Weights of a small masked image model: 9.3M parameters.
Rows from block 4 of the encoder, named by matrix and row number. Rows with one number belong to one attention dimension. Each number is 200 + 20 x the weight over its row's rms, rounded and kept within 0 to 999. All counts start at 0. After the name is the row's rms in percent of the matrix's.
# q: attention query, key and value (stacked) (encoder.blocks.4.attn.qkv.weight, 864x320, the q third), inputs 214-319
# k: attention query, key and value (stacked) (encoder.blocks.4.attn.qkv.weight, 864x320, the k third), inputs 214-319
q.141,095,200,192,200,196,200,200,231,210,200,200,200,177,200,195,173,138,214,200,182,200,191,161,200,200,200,231,179,247,195,146,191,227,222,232,218,200,196,252,200,193,197,202,187,200,191,215,239,204,200,197,200,209,200,195,162,207,200,200,192,200,191,224,236,212,200,213,155,218,200,154,219,200,224,200,147,159,200,200,171,208,239,196,200,190,186,202,218,186,200,180,220,200,200,183,165,220,162,199,200,207,198,196,200,191,200,215
k.141,084,202,199,171,200,225,205,177,206,190,200,135,180,200,207,217,195,146,170,229,183,200,209,200,184,212,169,224,206,199,220,200,200,200,200,200,202,178,200,219,200,202,200,200,199,203,200,202,239,182,209,199,207,206,241,207,200,223,200,198,221,188,180,159,200,215,200,181,213,192,190,195,242,200,200,200,252,184,200,200,215,212,194,201,200,200,200,206,208,205,192,200,224,209,233,209,200,188,200,207,242,185,200,214,190,200,186
q.142,119,200,214,176,229,247,200,192,200,228,241,217,200,188,200,161,216,193,195,202,160,164,185,215,208,208,217,200,223,215,163,200,200,150,200,174,185,210,200,226,200,193,150,200,232,200,209,199,230,198,213,200,194,220,231,183,200,158,230,224,168,200,200,189,216,200,204,186,252,177,160,200,218,215,224,196,200,216,200,200,218,201,179,212,209,200,208,200,200,200,195,200,144,210,200,200,200,181,200,196,201,200,200,210,238,200,200
k.142,098,186,200,200,232,159,209,215,189,156,164,210,160,176,183,200,200,173,206,197,243,200,234,221,210,181,200,200,222,210,207,194,186,200,178,190,239,212,163,200,199,162,200,241,161,230,200,221,166,200,203,218,177,245,200,178,200,230,171,200,234,200,212,200,200,178,185,217,243,192,228,195,203,186,200,200,200,200,200,187,224,200,208,200,215,200,173,236,212,200,195,228,198,200,235,200,200,200,177,200,180,200,200,179,199,200,200
q.143,094,185,246,249,223,193,217,188,200,186,200,200,203,224,213,200,139,192,189,203,225,209,200,184,190,224,200,182,257,155,197,197,167,237,192,231,200,168,200,200,200,200,224,182,198,208,190,214,232,158,221,229,200,231,200,192,212,200,184,175,234,200,214,194,191,232,200,200,200,205,151,200,250,200,207,179,240,209,200,211,216,200,172,220,200,220,185,172,185,200,200,216,200,207,162,184,242,200,200,191,195,228,187,176,203,200,200
k.143,093,200,188,200,200,196,211,200,225,172,200,198,200,200,200,200,230,200,200,235,200,207,203,200,165,213,172,231,200,229,200,184,182,200,174,201,207,165,185,210,212,182,208,249,200,186,193,170,192,200,173,190,192,200,218,200,206,211,168,211,194,162,167,200,224,200,200,236,229,186,189,262,190,200,230,200,189,212,166,174,200,205,200,171,200,204,200,245,200,181,195,223,173,163,210,195,200,200,204,206,212,145,210,218,188,200,167
q.144,099,170,148,215,200,178,181,179,154,200,200,186,200,201,210,200,222,227,215,218,188,200,196,195,230,200,214,200,209,215,209,200,200,200,207,200,200,196,219,200,167,210,234,200,207,200,163,200,155,185,207,200,180,185,191,200,200,189,200,242,159,169,200,203,192,215,179,234,200,150,200,200,224,189,225,205,191,161,205,200,177,179,217,245,200,160,215,200,200,208,221,215,200,194,200,204,200,197,195,237,181,200,200,206,175,154,165
k.144,108,200,188,153,200,200,200,200,195,202,188,200,200,154,200,200,173,202,200,199,200,227,208,230,162,218,260,200,189,200,200,163,195,203,188,245,202,225,198,200,200,183,220,191,159,211,232,206,200,230,162,207,214,181,190,173,200,166,187,209,186,186,179,250,243,215,200,213,200,225,200,198,194,218,200,200,207,208,185,200,227,200,198,199,177,212,219,207,190,192,200,182,188,200,175,186,169,200,219,219,203,200,166,192,174,200,200
q.145,088,195,219,182,215,208,169,188,200,234,188,191,231,181,171,187,200,218,200,257,214,189,200,200,197,194,210,170,200,225,200,200,207,230,183,210,191,217,187,200,200,213,155,154,200,228,185,202,200,194,200,208,187,217,200,204,216,200,167,177,211,181,149,206,182,200,200,200,226,203,200,200,200,198,200,185,200,201,239,149,200,180,213,210,187,200,172,180,230,200,200,243,200,200,200,174,179,205,216,200,200,200,142,202,191,218,200
k.145,098,205,180,200,207,178,200,199,180,200,200,217,215,200,231,208,176,200,181,169,200,200,176,159,175,200,154,200,189,200,200,164,213,220,205,200,200,180,200,161,190,242,189,212,208,196,210,200,200,230,219,200,200,200,188,266,188,176,255,200,200,200,197,187,171,202,200,213,193,232,192,208,229,202,190,209,200,229,180,206,204,200,230,203,200,200,231,200,241,200,184,206,186,192,187,255,200,151,248,200,208,202,195,232,199,200,200
q.146,082,200,185,206,200,243,193,200,207,142,200,203,213,221,200,194,219,200,202,200,146,192,216,152,200,219,200,200,208,200,200,218,200,200,226,200,211,200,200,200,217,217,200,200,176,214,200,200,196,181,231,218,200,200,192,200,191,199,197,200,185,180,265,194,205,199,190,192,207,210,230,189,220,160,189,195,179,289,200,224,214,200,218,216,188,222,202,199,200,218,216,196,211,173,189,192,196,193,223,200,202,148,166,200,205,174,171
k.146,089,196,210,174,209,200,219,175,250,162,180,192,200,194,207,185,200,206,221,200,200,189,212,200,174,200,192,211,200,236,162,158,190,200,225,200,215,237,200,200,200,196,175,222,223,200,212,214,249,174,193,154,200,196,180,219,200,200,200,200,216,200,277,200,200,200,160,200,200,172,171,207,212,194,226,200,200,200,194,196,184,201,200,200,210,194,200,218,195,200,202,200,213,200,200,200,214,215,191,200,188,200,215,222,205,189,201
q.147,100,196,200,218,200,213,197,200,221,229,235,200,186,200,193,203,200,152,208,200,224,202,185,211,200,200,244,184,200,204,200,203,200,204,177,255,212,200,226,200,200,221,192,160,200,248,204,200,214,200,153,181,200,200,221,225,199,207,200,200,185,200,212,200,183,173,228,237,225,182,233,200,200,238,200,196,176,180,215,225,200,169,225,200,161,218,184,183,216,197,184,212,200,200,167,200,200,200,166,188,211,202,163,210,197,208,192
k.147,093,200,203,217,159,170,167,200,220,213,200,200,206,200,200,200,156,204,200,200,200,212,168,202,200,241,196,200,200,231,200,157,208,223,200,200,205,200,186,236,200,194,198,161,173,200,200,215,200,170,169,175,247,150,200,200,200,198,200,200,200,200,184,200,193,214,221,218,200,218,209,200,200,198,214,204,177,176,145,198,200,200,192,228,200,194,201,158,190,200,200,236,185,204,218,201,200,200,221,173,200,183,207,200,200,197,179
q.148,086,200,202,208,181,200,200,178,245,200,219,200,181,200,178,210,200,200,205,200,200,222,159,158,182,187,209,216,200,195,176,255,154,212,200,206,200,200,200,196,200,212,194,200,230,200,190,200,160,200,200,207,216,200,185,200,200,205,207,207,200,206,171,176,238,209,156,200,200,175,205,198,181,200,246,200,211,200,200,210,200,218,194,193,194,226,200,200,217,181,219,209,248,197,168,159,200,200,211,200,206,188,209,188,200,200,226
k.148,090,208,202,208,190,205,193,215,160,203,255,187,222,200,164,223,241,212,192,200,166,230,200,218,200,200,237,200,200,216,200,177,200,200,223,207,189,200,214,205,200,207,200,161,235,200,200,200,200,249,165,175,200,229,200,226,200,229,236,217,200,200,166,200,200,181,231,208,216,170,239,213,221,214,253,200,181,162,200,200,213,189,189,185,182,200,199,210,200,255,238,200,222,200,195,188,173,239,200,190,201,200,221,200,226,207,187
q.149,093,200,189,166,204,200,228,202,200,200,198,200,208,200,174,200,174,222,200,200,203,201,200,163,212,255,224,201,200,200,200,179,200,182,218,172,187,200,205,194,214,200,200,238,200,180,228,218,200,185,239,169,200,238,218,200,183,219,204,178,221,236,160,202,199,221,187,230,200,182,200,200,200,213,200,178,191,225,213,182,197,204,200,196,188,210,210,191,222,181,185,200,194,235,255,245,218,200,206,202,200,228,200,200,211,211,200
k.149,105,200,200,200,200,189,200,196,187,200,206,242,242,230,200,200,158,200,255,210,228,192,202,200,202,183,200,200,172,200,209,173,200,200,249,200,183,179,200,185,200,200,194,239,183,162,204,200,197,222,200,200,197,200,200,200,158,200,186,167,191,200,200,232,200,166,200,200,183,193,187,200,174,210,209,215,232,200,188,205,198,162,207,185,200,225,236,193,223,200,221,200,173,200,205,233,200,200,239,164,222,169,200,191,187,253,225
q.150,092,238,212,224,202,189,227,179,200,168,199,200,200,209,190,169,158,221,200,200,198,193,200,196,200,212,200,189,200,236,221,199,200,243,218,200,188,198,151,164,178,221,200,193,151,200,191,241,200,242,213,200,200,185,200,178,198,210,190,200,209,232,200,200,175,200,220,200,173,238,200,236,206,208,213,174,224,200,223,173,205,175,200,200,248,200,233,200,215,200,185,172,200,212,200,200,181,200,223,208,160,200,200,211,199,200,181
k.150,097,233,205,165,237,200,227,196,190,222,193,176,201,184,197,171,198,200,220,193,200,203,200,213,185,209,196,201,149,200,200,202,175,189,200,200,200,200,195,200,178,180,206,145,180,229,200,200,203,234,214,182,200,172,211,200,182,200,200,187,200,242,209,200,200,200,167,200,231,225,200,227,157,242,239,212,200,165,213,200,183,200,181,221,207,200,210,200,235,222,148,200,215,214,200,205,200,188,201,195,202,200,188,237,200,155,200
q.151,098,232,158,222,200,221,211,193,200,200,200,200,206,200,200,191,189,190,209,200,243,174,191,236,159,200,209,226,200,200,216,200,200,206,200,224,200,221,200,198,202,200,200,200,194,195,206,193,200,153,251,200,175,168,200,187,200,169,199,184,188,200,200,201,181,200,186,199,200,212,214,197,200,236,197,200,187,200,224,184,187,211,230,200,193,186,212,200,200,200,211,218,184,200,200,200,200,208,166,200,225,200,200,195,200,188,201
k.151,085,200,201,200,178,253,149,242,200,200,209,200,200,199,200,200,178,186,161,185,230,224,156,200,200,200,267,200,200,221,242,224,197,167,199,195,200,200,220,200,200,200,203,200,190,202,200,197,208,176,223,200,200,213,204,200,219,194,200,200,200,158,177,164,228,200,200,186,197,209,205,197,200,218,155,170,200,200,200,222,200,200,198,221,200,171,200,200,223,200,246,214,200,173,200,200,229,200,200,178,225,213,200,200,183,200,230
q.152,081,200,201,216,187,162,200,232,200,200,200,174,164,164,213,200,191,214,195,208,205,182,200,200,269,197,208,190,200,192,168,199,179,200,207,200,241,224,216,209,248,193,200,200,218,258,200,200,178,191,213,199,224,224,146,213,212,200,200,202,200,200,200,213,195,216,179,200,247,198,201,200,227,245,200,183,187,182,171,200,200,200,200,185,200,200,224,223,175,200,200,212,200,200,200,255,193,218,191,198,197,200,200,199,200,231,206
k.152,083,200,213,195,200,215,200,200,176,181,175,196,173,200,198,157,200,200,220,200,222,200,222,200,200,200,204,231,161,200,217,177,246,205,196,200,200,230,215,200,179,188,200,181,213,190,192,200,200,202,200,200,200,230,200,200,164,238,187,183,249,199,179,200,197,193,232,200,200,220,211,228,235,177,210,174,200,233,200,200,161,200,225,197,229,210,190,232,200,220,230,200,169,200,181,191,223,200,200,199,179,220,200,200,169,185,229
q.153,094,213,192,185,208,217,256,200,190,200,242,196,212,173,152,200,200,192,164,211,164,200,192,220,168,184,200,216,197,241,200,192,220,229,184,200,216,200,250,200,195,202,210,200,200,171,188,200,175,206,163,221,200,200,200,200,200,148,188,200,200,193,200,200,200,200,200,200,176,207,200,195,188,200,171,259,200,200,200,200,213,229,200,200,212,161,165,216,187,181,200,233,221,197,200,191,200,224,192,200,182,200,193,200,200,200,200
k.153,104,207,200,183,215,192,215,200,204,245,200,200,200,200,200,205,177,200,200,204,214,212,174,200,229,200,205,205,201,172,200,176,200,189,190,200,210,200,219,223,200,189,200,200,212,200,200,200,169,215,184,180,159,180,200,185,181,204,196,242,201,200,194,196,202,200,200,184,215,200,215,200,200,200,193,200,184,215,200,200,211,200,176,190,185,152,200,203,202,143,200,238,200,173,194,200,187,200,215,200,204,235,222,181,200,171,189
q.154,091,200,231,190,165,213,198,200,221,245,176,208,206,208,201,188,200,190,170,249,242,200,199,251,174,216,197,190,223,227,214,200,207,183,157,244,255,182,195,223,186,183,200,200,221,217,200,189,252,237,200,209,200,200,187,200,229,200,200,200,223,200,165,240,181,201,222,238,200,200,193,173,200,215,215,190,176,207,162,203,200,218,198,194,226,200,221,200,215,201,170,200,194,200,200,200,200,212,200,222,181,220,198,228,200,199,222
k.154,101,200,200,178,157,200,200,200,216,193,216,211,216,210,205,200,222,199,203,210,193,212,221,200,224,200,175,200,246,189,200,178,200,231,200,208,200,189,228,158,194,191,200,213,208,202,200,213,200,200,209,200,239,200,210,170,196,222,200,185,223,226,199,199,184,190,200,254,201,183,200,195,191,200,167,221,162,200,206,200,194,221,209,202,232,216,201,223,200,193,219,177,223,208,200,200,200,178,200,239,182,200,202,201,175,157,197
q.155,085,201,200,200,213,200,180,161,229,193,200,200,189,200,200,220,200,200,200,211,200,207,206,210,174,172,179,200,200,200,200,200,209,200,200,200,200,224,189,178,195,251,200,200,196,209,177,200,200,220,220,176,200,229,189,210,200,200,230,131,143,196,200,206,200,200,196,219,212,170,190,242,179,185,194,177,200,200,177,200,190,200,194,202,200,202,183,200,212,200,198,198,200,200,200,200,200,241,195,219,200,225,200,225,211,189,160
k.155,097,156,200,212,201,198,233,200,216,215,174,255,194,189,209,208,200,196,223,195,214,159,200,185,196,183,198,146,214,181,218,243,170,198,228,202,206,200,200,200,205,183,215,200,195,184,200,245,190,201,262,223,193,193,199,227,237,200,192,223,156,195,200,200,216,200,170,188,200,213,195,200,200,200,200,198,189,231,190,200,200,176,236,181,200,201,200,216,191,200,243,200,228,200,231,200,213,200,179,200,169,204,167,203,150,152,157